Weights of a small segmentation model: arch vit.
Rows from block 7 of a small segmentation model, named by matrix and row number. Rows with one number belong to one neuron. Each number is 500 + 25 x the weight over its row's rms, rounded and kept within 0 to 999. All counts start at 0. Numbers have three digits each. After the name is the row's rms in percent of the matrix's.
After each neuron's rows are labels from the 100 images, of 14976, where the neuron reaches its largest size: "strongest on" is what is common among them; "lies over" is the class under the peak. Only what is clearly more common there than usual is listed. The data: larger renderings of crowded toy scenes. In brackets: how many of the 100, against the usual share in percent.
# gate: MLP gate (model.blocks.7.mlp.gate.weight, 416x160), inputs 80-159
# fc1: MLP up (model.blocks.7.mlp.fc1.weight, 416x160), inputs 80-159
# fc2: MLP down (model.blocks.7.mlp.fc2.weight, 160x416, transposed), outputs 80-159

gate.135 098:455499461469493465509514503504467502502544496505458485478512497538512495474519537511501559546476524482492471533508555523510512521476512481508516508486486494481508457494561521540497484526491514492440552478502515505453468486509513476506507530
fc1.135 097:504470458493482523539522480449523509486535490515483492493450512490530507470488487520490516501523519491533485510514487495517515526523521536447497499519522512498490459480472495513547479476488479532511501487488494507493474521527505473472491446
fc2.135 101:463512481483474507492502500498526476440498477496498467487542492511533534499507503478510493497471491460505523509494508511520488513508516509522502527437569492546509488497507485527454516447457475531486475517492521497515490511513445473514452475
strongest on: mug (48 vs 12.7)
lies over: mug (43 vs 0.5)

gate.126 094:489575521462522551530536466495494493482502512541513506533521489508509519459491482497519464459498545553495514516493511489503491543499493474504493488498520517513502479480489514525519504473457494551476528502449523485424473520546524498497464505
fc1.126 098:508472486531472517513503504560512461469500502472512538539486520480517520501513491532504500501525461472447480501499507544478523453480498506479528502504473459489479480512527463495482507479527440494500505548509473487458514482529514512524472486
fc2.126 097:502535508528498503476521514511510443520503486544525531450505552442513518488488502538462526520530517518469522534521516535475498511509493499511499455471505499483515553524522521459513499496479510475529536482473499495489495495486517464488510496
strongest on: barrel (93 vs 12.8); largest object: barrel (56 vs 6.6)
lies over: barrel (91 vs 0.7)

gate.235 100:515494495556512500506500523469528504502526532488464509476510550517521517526528478516510467488525473464529504513470507468478510517524480499536497489504506499537454488469534528536515514475486488483491475493471506481506508434493553469487502511
fc1.235 105:511496513504447522510489510520463519497541457491465506461472495502518493505478499495507457503514527501510487519487517523495531529519528465494472492445546481501518460477514496447536487513466521510513564515526526478518491477548493460471496492
fc2.235 098:478504490486495481549509518487530485479512524470502527499502479509531527487466485497498503530520533485523525476481534523505477467466558495518492507511503472513520499455491519487485473454471476508492501586500467527461469467499497474500520462
strongest on: mug (42 vs 12.7); truck (32 vs 12.8); largest object: mug (31 vs 4.4)
lies over: mug (32 vs 0.5)

gate.205 110:487520445514497535485521476451519522490474556480463510515475497538513525496476509520484487543492524556463475499487487517474513474504498478504483478461496460477533512499512519483480514485476518499471476509517514491440506527532500546468492471
fc1.205 110:515476502506473500467504523470519533479465541487469520508509443453526495448543496488525501444515466509503465541558528518452492533529525476506485490529506509506504458530486510556552528494488469489498495483509460487516469493502487538523492470
fc2.205 104:510507530463529529487507486478538502498477490472487428517518437505529521491545508517526502480502452486490511492519495487553478534461501515511508483464553514551450523529504522501522470497523532494477471501485482500484559495490463481492523500
strongest on: mug (41 vs 12.7); largest object: mug (27 vs 4.4)
lies over: mug (34 vs 0.5)

gate.146 103:518515521543541461506428482472491488474519542494548504496511532512498487528505456475494479491484490504511506513510499498528527502473489550485480509483477541540482538487494530481497541512540520487508510470475476483501506526532507481488497517
fc1.146 097:492509477563500472544487468498485482512511466480498521572524546530484519522495417513450492505506545508513511455517498499529511520448506505462489499511534508516491527473520483539485524524525510483506479489520535448511478536482476489476476491
fc2.146 105:472510472469521455475493535489519500505493475497513498460539464537541504493478516540549470553544507465533499488557491514498517497481480522501497542496529486490519496547463498484481466475479492446516506522471539491540514493513463532520518539
strongest on: barrel (79 vs 12.8); largest object: barrel (57 vs 6.6); duck (30 vs 12.5)
lies over: barrel (76 vs 0.7)

gate.343 110:479501503558453471456466507500519494537466520461506492495483477521460488511543506470484473506556462524482522517513538473504444494485508491551509507459491526533512505483511495537485485498488488513465483480531491481506506517503437507456510529
fc1.343 114:486530483487513482501477467486493489499555516496487549519461533472472491505479526454509494478497447496467457511495500530540492474505509478452516489502462522497491508475483498489521475495530504539497541476504484501518493545482537543526512486
fc2.343 108:476490525500473527487538488471552567488493510503531471490552519449498516442447515492482544477453467518501510499496502482494530530498468518525495484503497490489498485516522455507534504442476490500512496475530515488502509538511472480527508495
strongest on: mug (46 vs 12.7); barrel (38 vs 12.8); truck (30 vs 12.8)
lies over: barrel (30 vs 0.7); mug (25 vs 0.5)

gate.385 112:509488479473495495495455480507488494527503520479526466481488514548447498498534468489438535466492496515538509511511517514483532555493514492493489514461503497501568532478519479495470444487505451523480517528524505467491531517497478490480503487
fc1.385 106:522493521502485549475540508482489510539520475520529522462484458523494490531516494485486531483482492494498500493520500512482541534495479523492479461510518512517490516500467520507471520521504505475460540489507458498477534477453509535487511490
fc2.385 104:484489468489525501556488469469500498520483523525456518523500512465493514482477484505526505514495470489529473478512448468546445548498489474509525494529492537476492461482519497545502479516499525472481481494458497517494494478539513465480504502
strongest on: mug (42 vs 12.7); barrel (35 vs 12.8); largest object: mug (26 vs 4.4); largest object: barrel (25 vs 6.6)
lies over: mug (32 vs 0.5); barrel (28 vs 0.7)

gate.347 103:533540480453505535512476492545463506526497507517463532509472543545510526458482496459493465532472511481519541494498517512475479509534436528485478473498529496521492486446512493500498473468531509501492499488515467475481507497505512471481521524
fc1.347 108:490496465462448514468516500480549472510503492494453478486503531507515481519512472503537476453502512544500477534461474483504491495502493488462510480498501550456444505472502488501491469487480513482424496529515520511512508489537522481499517468
fc2.347 100:520445482496537517455477492503450525523499504555491529542469484539472468465507465498510490529481510474490462498482496534526472505511553527524490475536498469497526496494501489496470472524523504531485487544492444489489469489495505514473474501
strongest on: mug (70 vs 12.7); largest object: mug (26 vs 4.4)
lies over: mug (67 vs 0.5)

gate.395 094:478506478477514509466477537518495491470431475491456512508517528514554519504495454512491482518456521488486492497496484514485460480516500515490529534478480477574536499525518445502471482508476510468485485496488492535488513544520499487499483521
fc1.395 097:530482547508520496518498460460439510548489524490478484552508519437503462495482511484500490508549492524536509522486494488518502480531542497463493502510499511488481475504549525498524509488479490480498551499471519501488520500477499502489523462
fc2.395 093:503524492495526465448528482552521454491480465546519514488504487501547538480538503501471474447561499456526512522550474506526477481501512485493495465468483512489509526487498490572512525473545493541464509504474474498487489468496483525524518486
strongest on: mug (99 vs 12.7); largest object: mug (67 vs 4.4)
lies over: mug (99 vs 0.5)